{"arch": "unet", "model": "segmentation model", "dataset": "simulated telescope pictures of galaxies", "train_examples": 97500, "image_size": 48, "crop_scale_min": 1, "horizontal_flip": false, "color_jitter": 0.1, "num_classes": 2, "norm": "groupnorm", "hidden_act": "relu", "weight_standardization": false, "channel_attention": "se", "pixel_unshuffle": 2, "widths": [96, 192, 288], "blocks_per_level": 2, "block": "basic", "attention": true, "upsampling": "pixel_shuffle", "init": "trunc_normal_002", "residual_init": "none", "optimizer": "soap", "beta2": 0.999, "learning_rate": 0.0021, "beta1": 0.95, "shampoo_beta": 0.999, "eps": 1e-08, "precondition_frequency": 16, "max_precond_dim": 512, "merge_dims": true, "one_sided": false, "adamw_lr_other_params": 0.0017, "max_steps": 5100, "batch_size": 128, "epochs": 6.7, "lr_schedule": "step", "warmup_steps": 100, "weight_decay": 0.2, "adamw_weight_decay_other_params": 0}
Rows from block 7 of a small segmentation model, named by matrix and row number. Rows with one number belong to one channel. Each number is 128 + 32 x the weight over its row's rms, rounded and kept within 0 to 255. All counts start at 0. Numbers have three digits each. After the name is the row's rms in percent of the matrix's.
After each channel's rows are labels from the 100 images, of 14976, where the channel reaches its highest value: "strongest on" is what is common among them; "patch colour" is the nearest of a few named colours to the mean colour under the peak. Only what is clearly more common there than usual is listed. The data: simulated telescope pictures of galaxies. In brackets: how many of the 100.
# convs0: first 3x3 conv (model.mid.2.convs.0.weight, 288x288x3x3, each kernel summed), inputs 0-143
# convs1: second 3x3 conv (model.mid.2.convs.1.weight, 288x288x3x3, transposed, each kernel summed), outputs 0-143

convs0.3 086:125073145150118181151159110125058097107086114161095156134121149147070122142120133125115126109106186195106115114131108157190114165088112054117120199144134129142121161119151128196144126116107112140150134079110148122160133111114120092150178121118161108099127119137160092168120096169171125096115062094106149090082128176131116171088225149126165053106176043147106119152099196136126140139132163140083101125121068105123188132145053127154211
convs1.3 065:125144105125129118168150124175131183098120126162184127138153093154139120155130125149152095174102146089172135172139037164138113114150129155130105102120078093133101115105193081117083160186125129128127145145092097097173109188171192142068125154155094092088163169083114120105143117172077152096147085143128099112142141141121145113110116107108071098134083115112132086133171052106120052147082153101148162161084131171158161147116125156125129
strongest on: round elliptical (37); merging pair (29)
patch colour: brown (51)

convs0.175 096:153163111117069084085103094134113108133150110117132125168150076137191139100190115142131098131109092141193200176183103133180114161110150069133147099078181151170198177115083091153090108138148082112112047122135126145098164165164146144172056090144186117088151172144129141182155164167097100172160164146123136112128099093091106107152113133151095106112112219105138134142112105089138065139160102099113126179091134104138102166093136115109117
convs1.175 083:114120162129087099145159123124182113133096070133104137107130177091161119117082111148127117142099114084138171112125134140131143133090139061188151100122152152204097132111108119144100097080107073089124045136078082114111113153124117120082255128156020166139131119114099141076124115084153174114116097117124143105168114133168080180064073167129061139121197180098115173161099121176090140157083097124150131122198142124124127122102153078122098
strongest on: merging pair (35); round elliptical (33)
patch colour: grey (70)

convs0.10 100:094092105118123121080156086137125084159133115156134106086171088094104177114081170120131157182139140139135113184067127136136149096169158096177116173167196074111115092078131124129142158140121149089035148134169108076120052125126123130173110135073098072133139072128145084065120112136172133099148071124125107126091090166150102095058093103070138092140097027155086129116092179145100102150171146192147148135112183070139113118148149105109170
convs1.10 086:104109137166129170093131153138135059114164132130082121176130150161132105132147140129082133144114087156159114127146143110039157133157116147122116180116062092105103104149136157101144145117160135140101161081106164105118171143146122122112106121087107162107165094137152132092103086169135152122084108184151118145077095092111106170109132124111158074064146149140095102110145147160136088152197128093097120114060101173142123127187094148132109
strongest on: bright star with spikes (100)
patch colour: brown (54)

convs0.136 089:123131105069153087095097089127141140096125171133129148152171133128166141116137144070187085133148133103123096130104052175128105124156187170145215091153166136148189159157142120173114076080118075088123090104130084112118090131135149153122049136147143092238085106167147086144066087128089140106156106169115146147108149151117120128079058146120124139101107162147097085121153154112113126132163158118129074082147067101082142124190064106154172
convs1.136 088:084119153124158162126124138126135088110106154146089116119125090140085100109123169102074103085085143124151129153146139143068132067129079203101082183109096100105142153108128170060136156214165130119120099128144158118128104115140112072187066145140042124156185112125117125108109084123104158112103091123101105127096095099088134139136160151141168030072140075143080168151157102113099180190134158158160135108121110088107127104160146154104127
strongest on: bright star with spikes (94)
patch colour: brown (55); grey (25)

convs0.162 085:115106172152125151159108137141135090171154152147130153165142090167180119162122100161124213099156083107189133137117201100113120114063107084080121121096089144109087171175141142195113119146142161204136112132149112155082150133165108115130161207133181111118096160181091102114204119131151117173150153138095142179090125096126146156188114107142081100102066114110146090127133102134103131138128151113029140170088135128110107164135155137134092
convs1.162 088:127125131142113106095122125136105184138183123189244141123138139142103155137079144170222101117134104076142096138045083056130102137137138104096132108182131165101136170116137157160160146146134182191115084120103148128132129175147117126141208120135131113104116088189110182147160148157121112096154135145100079096179100166128138108149172137080080115123170120140158135178102154074125051109081092131173154176151117130139125183142065127143141
strongest on: winding: anticlockwise outward (41); many-armed spiral (38)
patch colour: grey (35)

convs0.78 085:114040126119061127101090105156088088124140169121124112168126129134145169105106162121148054112078178139059103132152159121147177107119138143170093111115136168137123224120124120118128155098074114113083054160090072101153162108145105054130114149098175104141070119177137051135130156137157137154110114133102100131176130089114113127171183148150128088128127177135142124124129147113100118117137094124153124112101047095042128125183162076176078
convs1.78 077:150119155129124155158150119173132108066098112079155104130103158116043110095129114136095162151091119203107114145087091193103155133189134096055143193193117193059161138098080151147103135117146146106182098123148159076119131118111113160175105098194123137093144114105098134062131152125109127138126159109136113102101108133133085131126140105144115125108135118053141148128173142117126161092130123139130137119138118163195105100149141180124127
strongest on: bright star with spikes (89)
patch colour: grey (36)

convs0.23 078:117255222085162154165146119120146096132128110119150126144154119130078159173126153116054085099193122124106121156146107115145157142142105113121165116168119118093022179134161099128125145147144124160185118145143129159144107132164137160147101115088139119086094128136134110138167139171092130147104141184160128180089149158144130141202154131124102136131126078084154125160108107159146151078143168142070149145109043167135146106148132146117214
convs1.23 085:125102114167138079062131139176134129143115131121124139104088148094107119155117082154176109139100130076123193173114106137197124126121080165081123136103149106156113150053166117154158089159115141172128053092136142110062137128102112117178103146196164091091174186132108126103161129083119116091143157143116155086171155110102134145133156119098048130146128070129177158174126133044182131105110069137116122183190157106128167137127136111125090
strongest on: noisy (60); merging pair (35)
patch colour: grey (33)

convs0.178 086:123169153122146141072169165135144109129162106052146195142141157083167086144163112132094074118142066132157171156112092136102132139135141096112139093084091121147087141143120148107125067152151170190138131123142181094119121168170130136147127107100210144100095174144126083140147138141072134151120108209129142131140124045186166104171102095161110168107128164102159154115130056071161099085124105074119163117169154197167121186135056138108130
convs1.178 075:087154164092099141124142130101135182110163123149136161057147189101199102147148153152130198086115130138149154115109086053171117146102112136122108097135179117189151121077132116108158165127135106112152125102139124151066073152148070093167154125120140129135097074181140141132153132105156084163111157149112119106166142135087152159097120088113121151100151146153165152125137185137189150185076099163124144184142154103161110173129146074072135
strongest on: winding: anticlockwise outward (42); two-armed spiral (40)
patch colour: brown (48)

convs0.235 091:141192168162169130115131078129045112108163194098128149145118080127134144129087140145128182150088094086121112092096158147130174191094125085128118156169045191199110091122120142153156108156084102119112077144112073157156139129123053094077099099075147133099172113170131100160138120078123143121140038067152142144118122092094174113137086145070127119162162115137121103115126137162114174149100095095075120168145073117146166150165182113100145
convs1.235 093:099086149138139154139118128117191191087154106127141197099092127129128094151085153161164081193117053117139123110153093190148067062087178111144139152200116127109188122153112115105166066102106168067121056077131092095081166198110150132122187105152098127111167145132088169089142117075133178087145150156165155133125105125113114142144137135123089126127113154090141169146136103094095165145122133094114085102142139151126122107159112137149164
strongest on: many-armed spiral (41)
patch colour: brown (42)

convs0.14 091:103158141188150146071138048121113105102084122102125136144153150126117179090112145148117151149098075167087127091172101138122097130138132106153145080115154149134155105109131128097098183130088127072109114124137127126086133168171147120165101121108125114164093131131126071121146171158113107083122158144154174103139186100206078107084155141104154117108148124082152084137113188148059107147125187053088186048141171085138121107112147123179233
convs1.14 073:187149114184102143139082117102112134143127151134101106105138109130130128147115129224229162160148076078172164148120131203133109143127092067133162115156102155138085153110186102161140135121122135134142144134100091140123108129144123133077145107170113162137127139099184139161144118156175139143095117099093108126191172125140124110156083102085106144140120114163137088137121185143128142153118131098162175187138116114130159168135135128087052
strongest on: ring galaxy (35)
patch colour: brown (67)

convs0.74 135:129147123138133119160112119147093099121106150138146148172119147135085179138113146086126097123070102091072167215094087170106095166142146050114138118117129149138127118130180100114175083140212107128133109156118183151159134167134147103108225108125152104135104127124067084115083143096147142121127159158118108089159030106129099136101170134112160074109135131099129149135156130081182171154142113148121148168140144118111132120125114139096069
convs1.74 158:106121099153166131117164186111108090097088117125141105135152102115127060131180112113133130073087143112106103123171121051116155075106121125139110101126150106104130172119079145118093085121149160151118143144147151141115169143119138139096108123170127099092112088117131089167180100162073179120110133119160178135080164171090102104164153151144111052146139116098108093112172113151110157139117201071141163119110140206098127038112162193102197
strongest on: irregular (36); ring galaxy (33)
patch colour: brown (63)

convs0.84 181:137217106132091120129138086124154113166132161112086137124140143211083128171122167097111156140114068120124083168116164164170139166101113143121118084123107118157109080127163155168126103138100099063144149132124099111135216130156127102115185102105093104139125153142100096112112133124182136108208137216111075151255075080143170123195137159136152144140178006135144092103119150151102131118111137148105143130144092102090119147128076119195123
convs1.84 218:191113140175175137136140176146151130101147090132131150175162150149150126187135145180155070153135083109099152170133118142113103109136151082120151062134093128134148085089197132127139134141157210209139085114092133153089170140143132146138138154162053126139112128163150160125173135158105191064109109103133148130107105133115089084140129125137138130150125159112166121194180111090209044104116123097107135144075075137120170135201077168101099
strongest on: lensed arc (26)
patch colour: brown (38)

convs0.238 091:097137112132153074138097119166142116131150127151094085120100088125106184101071105127157164115126164151138088127145118095131133136137102150139073140118104182158131176150096150098084101108123130063073216197115065090099125088136031131137120116078148164131146125230124101117135124171166123127102129085102111170029155133118130175106169167118135112132083121112118134181137070110159160157101151137101170093089175136145146125112147093173078
convs1.238 083:084097125108131163149122146148120208170133095158184107162162170087145091117133130171121114182139092111066126117157125093173116115130109084097204135233125169134130136145137098148167156076145101156109116116110130073169097207083148107119167166155119131183100143100147148158114169099127099148157145153124153131214180153176170143090114098096070158052131173110113139114137139140102060156102111130147090158133182121141108134107104131117146
strongest on: winding: anticlockwise outward (41); merging pair (34); many-armed spiral (29); kind: barred spiral (25)
patch colour: grey (61)

convs0.31 087:096072111113126142126108091150078130146155134119144180132114163123138160109091122115090134104165132149170062175132140133105113145107149098119117158148154126173129105101116201130099121121156116157133090161136119114137102097156122114127079089136141122131168122230100084151082104120175146162052105143115115114111117106144096098113136140125168163116163132105145107101133086119164106140105149140098127175139157142103110131063205144117123
convs1.31 080:102102131137090105089091171189099096165141132193155155126161136177132133113125141148154089172091139133108116113089126134202127198186139104101137162151134108151141153094219121092158146151120136151209073160139188152089140132130116151122107163115193116115137115104137133097184161104138131137185167126146135120178112132146126131079102126101086078093155140155139148106170138052169107172110106175106171214190123131159165132144075161092129
strongest on: many-armed spiral (42); winding: anticlockwise outward (32); winding: clockwise outward (31)
patch colour: grey (49)

convs0.142 095:125163109158191136185070126124136150115064057101117133123099132075147065082180077137128065151120099128071144129136161125099154130142145137142140100092188181177175070120113123154139082119111097109149148131139086091169125143131088116097096142175145130164141078093088102116107098192108117128172070130089181078060116088075106110126117108160106099080131155123116142097097117131126094133196091126125113139138091095121151104076139132046176
convs1.142 079:120163130137086084130129114072185093110075148109064104155156086136065124099148140119148146015119147187161105097175196136116158121159113098189101175074063107146063113155142141094120101145150084104128067120101098152127142136146109103087183072161085126153180122149116140126113122112189090133073125154128131124125065127105106179125121138151138091136170165122133096146144147119137117116133151096169085124127113138112118052102150151135133
strongest on: round elliptical (74)
patch colour: brown (51); grey (36)

convs0.285 073:105119107122148144110128110138110095118151156121119117112109088122144125136089100161138030133110210128105121104148093122199162106105106116123102167080073105216154186134122113131181102120089134132120121125128132096115159149169130114142162158120091137170156051185154114208164139109121128126106084114120118145135158116145112134101072143107075166188098226112132134160169128113116188153100140116105197114146255172115182127162103142143095
convs1.285 085:107131169140098100069140159118061184103144077136159129076108130084198133117105110127118134143115155123113145136101157108184124134131080105129160187219144144130138125086118114169151111102109099169182051124156164124129115133069191137136133151114175147152163186093149130077094164105120091129153100157132123098175168153091142134086118127155108153072181138120110142104084155126122098151111107136119106140163098106129113149131163102161168
strongest on: many-armed spiral (50); winding: clockwise outward (38); winding: anticlockwise outward (36)
patch colour: grey (60)

convs0.230 077:163145075134095110132166139108103158162155140114143103079155147142086150122132090124163129165129111105116074156108148173137108134147134183098145120150093145114115076098140150108129143143141096121100164130115143135156167081084148190155057118194107124171133115152133171127038082123161174117120122131131075085088168107065145074143152046109173091162132147129104174128117160145151063119104072098244151154146103122161155102113087099116121
convs1.230 072:183157093124170134136120161132185170188144118125177153159088094087111081182193136073058113067143113141083141095140101136143090104124198139074095121125118104146135121150092141138136089145139106110135188112140069174145134131097172097131131149095159091101109176129095083152110156185168100081177150124092150134098139175145150087167167109131106137207128133177136101126121113187149118081141124058068096095106103082141143122116135108133177
strongest on: star cluster (57)
patch colour: brown (40)

convs0.267 128:099063122146137135139119072099138057105122135116146147137138148182099125143132119111078139141118109151068058093095115150129103170140122082095152147125084125145169124141179142096129144132162096157138123129121138100141113132123145077119143114144089094131120178144100110127125151070141161119139127208103072116108095108161167145164156146130168117135081058129142145108182150074126134154161160156086113157100134082094136141147158120132114
convs1.267 123:177099119118130105164140182081161103094110130125063103193168128106150041097172163162110115107114074089119124138182177131103156068120136144176086107071069110108127131125125085129149097107114176130114168167124108128106141110098144148097063134119092110129158092041082119168150077148088153109100125119187185145073133117114085110113111121139172113094129131084109133118115077177104152177134189109092132091109115129111152080099149176162120
strongest on: merging pair (52)
patch colour: brown (46)

convs0.208 089:120105145119095105070102091137121109084115152146133087110113085188136119161168144135132147173148086136059146209139127072144153142137149099117143105132152108120158120101117140137119118101069038135184125093161119087160132200192139141137183163143124154091134158111151123195125137145116157174108133160096171195133083141126106120155093135094145129092123056072155117107165125142044115128148123134128142132115110160108143142098160136128190
convs1.208 082:130074129172083129127166105100125176125201132157135165133150132171134181159134106129130147119141162115171170117127096130116171114089130106187178055110144167161111137095092112127141112068123127135084061146092136170073165135049150091107205125110046147164140103154061130078116167089145138135071125080175083121137134106132106142129113139127033166138136127121150121157111152111145100127115071121124150152162112135086152177154103110146093
strongest on: round elliptical (56); merging pair (36)
patch colour: brown (66); grey (31)

convs0.122 076:151141162119099137092120161176163138126149142088156098132160115094147074036167132157152074143165121120125062147133121079116143123152203069125081083071104106110083118114088133126115143119171110167075157189123173173086117100163096116122124132104161113101129113121147128074144152162143140147129207138128165131181165133163148077181091117174091141120131117128161180177117140090128089173075107087204139136094152097148130147160159081122110
convs1.122 080:130161110102105120106163095147142163114160088190152139151120123108129152140183149133127117185165182178150167095121113111117175153130148123095107136179182144141161147158066160182146134109125219200141146167077130165161137129140168115171101117103135141151098139122133068192161166207130090191166137147128112149102160097122123095080118103168129175166155163091130081141116124183111082138145118169108098094123078132163137129109145135089140
strongest on: winding: anticlockwise outward (40); many-armed spiral (29)
patch colour: brown (56)

convs0.159 096:117133130152158119147108053117102110142103154134138141113096184138132134156130174105137114100144124130105131124070150186161123154059078171125128106136143142144086117130122162184144137139105119118176155101122138098196154135083113132134202121083057120156133107055096150163093130113144135118152175196087129136119111078118106146115173170129147080146164117144123093123157140153172147121151093190060105148138187109113147155106136173137124
convs1.159 097:180131124105181086106108112129165069094100155124111102157167142146112177144177126148068098132117120149071088113191110108134143131161167142138115135139069080183125108108142125101111129126125123162113114140110051081103167159118144155086048120130133103104140166046121095118133138179104167081111121133107112149100103144115072103114146130090139086144147132099145118149144109111167094130079168074109137108082092115127152082137104178122147
strongest on: star cluster (71); merging pair (25)
patch colour: brown (51)

convs0.200 073:097070142174099105089060119138132136159155130113164099141135141105153093143164120141047099109100081137178121155165114116146145119093143111108122136140124127108105108120152107127136056111153077212181128131138110135191101130114092129139151114116115092075142151087116167121148132130121114145167142189119144164077119108140078126137157128103127097128088066119130151151124148158158142130175118129088085134125000187120113130144118185199223
convs1.200 072:147159097123119081133157109098142162153091119138154166166127123116111091119165110138133138100137196146163243120095180161181077187091138077140148084116108134168094083150133130157126162129110106161077124139142173180079134126152146091103152117145103119203088152177109122123181151128211108141083151156094145128143147128082179185177098097115110097166065144120094105105085112122113112124113113124095161140092128107104096129055162122116136
strongest on: noisy (61); round elliptical (53)
patch colour: brown (68)

convs0.182 076:097201160119169120156176115110115113136132174056127093120123176149120140154079159076122144121101140125068123113146082145142101088153140170121161099093134160159160203166167155076124191137118074116105077047115063099107078081113108132117121137142106144154148090194142118122156153149122149142124158136186058107120136111108159151056180156126179137069140139094082125115145088085101144088121147118092139071146063043094146105100059118232150
convs1.182 070:138127132152121107112095120181081183114135092126152129081178110115159180109149067176108147139111158090087136181150174117174078202116167102184153095173075157121119111138192087120124119163131165138136086117166206114148114116108132185147137137177145142202160148113104160118107122097171122120093153102126197106136139110088165181155078104120109148081151163135161090154146140080152094147177104080095146134128115123165107164130145070121118
strongest on: many-armed spiral (27)
patch colour: brown (52); grey (45)

convs0.113 148:148077119143073173140147130130119139105114098175135097108136156109096159124120132131180146116107097137139120087080142165157105155150109180110137119154134087091139071147162112174163166117104124050100197114114098149104129124099130101122230121116069160065132138105102130133110180072174138137105124180118092131055150200120172157121166134078099117098143147164116117100133149165104155150109128153215155136127142102177156125076070124092108
convs1.113 192:180152129121149109145116152108145107088140105159100152184139115132140123171174155164079117127085089102126099143137169050098123154163127085091072155063143103165132154108130165142066148188156181178147145174125103124117187149147158133141059149126145104093082134151157119136148134242105143111153078151149143148119152133169128088178161125110086069122123127139162139145137083185124074088109176110112164103095112106141130090164080164099165
strongest on: star cluster (96)
patch colour: brown (67)

convs0.192 084:136074126125101085144110070136142109128102112168130125127057165126159176121088138105174193130106198094057112118099152121185115130136118162129119163063108106098099084102141106139135151126129146053081097140138133134113125103158096125106185151114122147152191087102135128116128121101125139125183127142119090102107078138149133124086116128122138115125115084124124106105092132099067162186086126173144179105145071179125173145075193106144203
convs1.192 091:234124109148115085147132142207138070111085185152129085172142121095140095140184139164082103118148085128107078157138105168077147134086072125173078159103048081151144134093187111101133166110083127147115150114111155141163164096088136141056029124142152134102204102070105101156126106156118141086125128082169136138100140105060107176120103150200124078139117111144134123163131116158139094176162188133088148097134087119107153099128125133149116
strongest on: star cluster (45)
patch colour: brown (55)

convs0.54 072:107122132134067095076154077125134077153100125109126113130133133138113192204118147149056065139103099167172096080106154140127145153145129088152135146092139109157126121074104152085106103104090085150145032133130122162149060165142166127204090115093130102148192086104132075166096126167104097133056125126125091091134076062098173135092167145158161098110138180164110155137088134112102107127098156103095191186083129107098084135134170112101117
convs1.54 079:115134097138120118085143090164081097085114083107104107155130129119166109124155108077088113167155123120157137108172132120082153098151152176120105143156132104083116106130090130128153160125146190105133069099046105084150112162108151088113124078065158132110111115089183172138139153110088129123094165142131115117103132112130078108163081146142213069086175125131112180106099139085124143138132092100133133131086131171075131117123172085125130
strongest on: winding: clockwise outward (39)
patch colour: grey (28)

convs0.60 167:100183103147053103159187105121110092104118138067118124152145173104115170181105138112127127114104147100102060095114097128129086118122168166124212170118131173159142133100159129114115111112128137087051106099089125126103139136104087126135097103102119123116135081110094054136111066122113158116163088143095087104089083122136072125126130089126146132085158000102107124127129139120121138104099079143110132182120153086089114108177101121131110
convs1.60 205:098095135148108153136168136092152043088105144108106102146135120132112128122138149098138119105077127173118093118159155070075126064107123126165123140094103065123111150147136154086102095111150114136086200132128114102127151083078107144107093121108097116164173056106156136106083056167073178147098074138148156143091079155149089112106152151098187090067122134130074149148153128147112119175136161071126123069107136144140155108121121138124160
strongest on: bright star with spikes (100)
patch colour: brown (60)

convs0.247 105:177129178093168113148065084124141104116145165127127124157163095173114091162202163088127180152077092092098148167145110108197105186136144094147120084156181159153126182097126171147087096126141150189200089155140092153178104218150137115101116091108134151175153163206140095199113124124108089153180151155127144156099063133106143099148088128156087114074120158120125117115107166177090108155115091126099125173141142134109110161139109122092151
convs1.247 124:081082151148145129126155130089150150118141145125132124105129152106076074092076145167141109106085154104119150141151077128150123105108090147189136092148177115180138118124079129158114070084126123092127000115149110146097140138088097133132176114157078154165131124098053162150138143009138193104116132149153156117146098125096114139117141142169061129076201137084097152174138122104097160158080159098136112113169149121065155137140139130171133
strongest on: noisy (71); round elliptical (40)
patch colour: grey (59)

convs0.16 113:092059091115157139087134085128087122053119131100139145116175113131097144137092153120105077102133160149102117174079091153137117164141154106131193173212146108115129065105136147045107140093146134061101134122142145124131157074097126103165134116123136096101132193037124107108098097156144161141091147117166085101108115128149111095108138118104182091101116071156148145131124152151078130119145143163037115115144152095033151111182209084065154
convs1.16 095:158131140136161137181145135159142051161134140104086115165119119156089151142146153112117134123082136135171074196091109135047159102135107105122117165113100081141116124084113141132137127156129111175149214124101121068123152126112113154174051140139074126134138061088158134103121094178087187103146118127120172155078094159145104124158111155118186079107085130126138135077195116146138090158151186111118116120086085189153131094189141160099041
strongest on: bright star with spikes (99)
patch colour: brown (40)

convs0.47 096:089102124144167134104160157125171163095124122151148144109140126061145104178101161124118091108134119135178070186159071155101066128185121152145157157139147124102177098113105122103141118132151177183042148139138116077069098134109144107147129139134144132074070161094141097099163100099079077099138177177070157114094153102143105171128131112134112183124036072138089164141150203066110141137163149130138169073145094117160122134177094143110165
convs1.47 100:031151109115105120106107179106093120106206114111127124023082113109145170140090113072134139115112111127117120142072080139139065140106128139104100202117151136121135123122174120092145144146096050090158095183142156095159103147150089117177159140153160146155117193139176135117080160109142120122156136159128129146143116120131135131111162137116141137051143106169117118141080174087158151110155095213138157175175134118092105132134178095125085
strongest on: winding: clockwise outward (38)
patch colour: brown (50); grey (38)

convs0.93 116:118200147170120132087083111091121132125118171147121118113104077145150131149081128122105188086116072110173124125208128145124093101174156105125182105057201093088148069107128120115107114136124077079147161103148187086178174161118134115142101091132157152133108077113089250152086109148155152151094142174105178156110127171131087143167125101126129148118097127122174104103120124136092157123128114125178137112156098133175136130126193107136166
convs1.93 090:174102119112101154136128188090105167132105130093117114163166179107136090129123113175154148121150134111080103210164134147109102185106107072182174082106080177125088106143155097104127107081105175092079060075164094129101148109094153127055186071151134123149158105105126137146113095032123137133077108131139183114182157157100106150134096140177149138163103083127102081164110139114095134160115135103083095156122138071007099152103148179145115
strongest on: noisy (63); round elliptical (41)
patch colour: brown (49)

convs0.262 067:126058141119079126114069130106034158088111083121087100153151175121123106176175090148142100127136099151042071124184139100127158116110114113141152183139127132088172079129136146181113149118128161121111095104151119125145072104148139139178057097129103115140119126140196091102114104135076164128112074179122133111087128118137097115134132141154148077082145062126111107141122195124102144181135136123064115120114065129119117168126159125186114
convs1.262 063:120116144107121129095153110070183117121150081104139083078125128147125080136164121116081154102129173143093129127146117113086094090111149140156122151066166126174178140179058179133106129141132098088112190128163097131133135145087080186104140134109174155155097135129134126132134107151084122148174149140122091203118142149126138138148207117095215111093116124141141173077109131165065136103102143123160147073137102136138116137139141099103159
strongest on: bright star with spikes (96)
patch colour: brown (49)

convs0.240 088:112060136107075131135171150144173131081139193148102137088088122173119095112104136134134141138135152159255180097155147127127145116107089124153122113107156146190125130145120095146063174143140137096088110154105099151103123129125149138175094151065150150086180094112135142170172161163098111172096108048133118093095156121115166122092073167152159145171099149058141175189153120127100161137122153174083157092138181167159150147120102136105161
convs1.240 096:080109148107073160131153132142115212177115112112156148145124133136079073093096103114132099145154117089126178056157089150167132118164140121230210083191172148126170126164100099208134120073106149138094061125087079162122135128100080113105225138161132133143134105170098140130119145018126161144127135138130135153154157181135112151117143149134130186071121144055119129119131198145079138146168091105128086141130155133117124126094123127109119
strongest on: merging pair (38); winding: anticlockwise outward (33); barred spiral (32)
patch colour: grey (61); brown (37)

convs0.160 101:170142108132161076116126079118075157159155085119127125135120104116123120078133143132181164096088083125065058126137192164216127119099160121112115117120169105116194076096111128171158145125097105109073098154106128150103107111122150100116112143092117115182140127112087098142112143111123052175126123150140152118053060111106112129083102128157185129109077138178090131119120240145154106137137099108133176129161167072135154102145190078086117
convs1.160 103:152116128117199174192117165101140045105137154109055111072157150173153154123133112091064126154104118135093040164154124158000172084152142128093088143077116117112107108137151144098123122132150129064137131161140115083135183157152135118121091170150113105124155071142154125138071109176110168102118116161107126157096099109130117090135154144118165082065136143119153193159090121169151107136203144124115152122102117134195114103192106140125087
strongest on: star cluster (75)
patch colour: brown (55)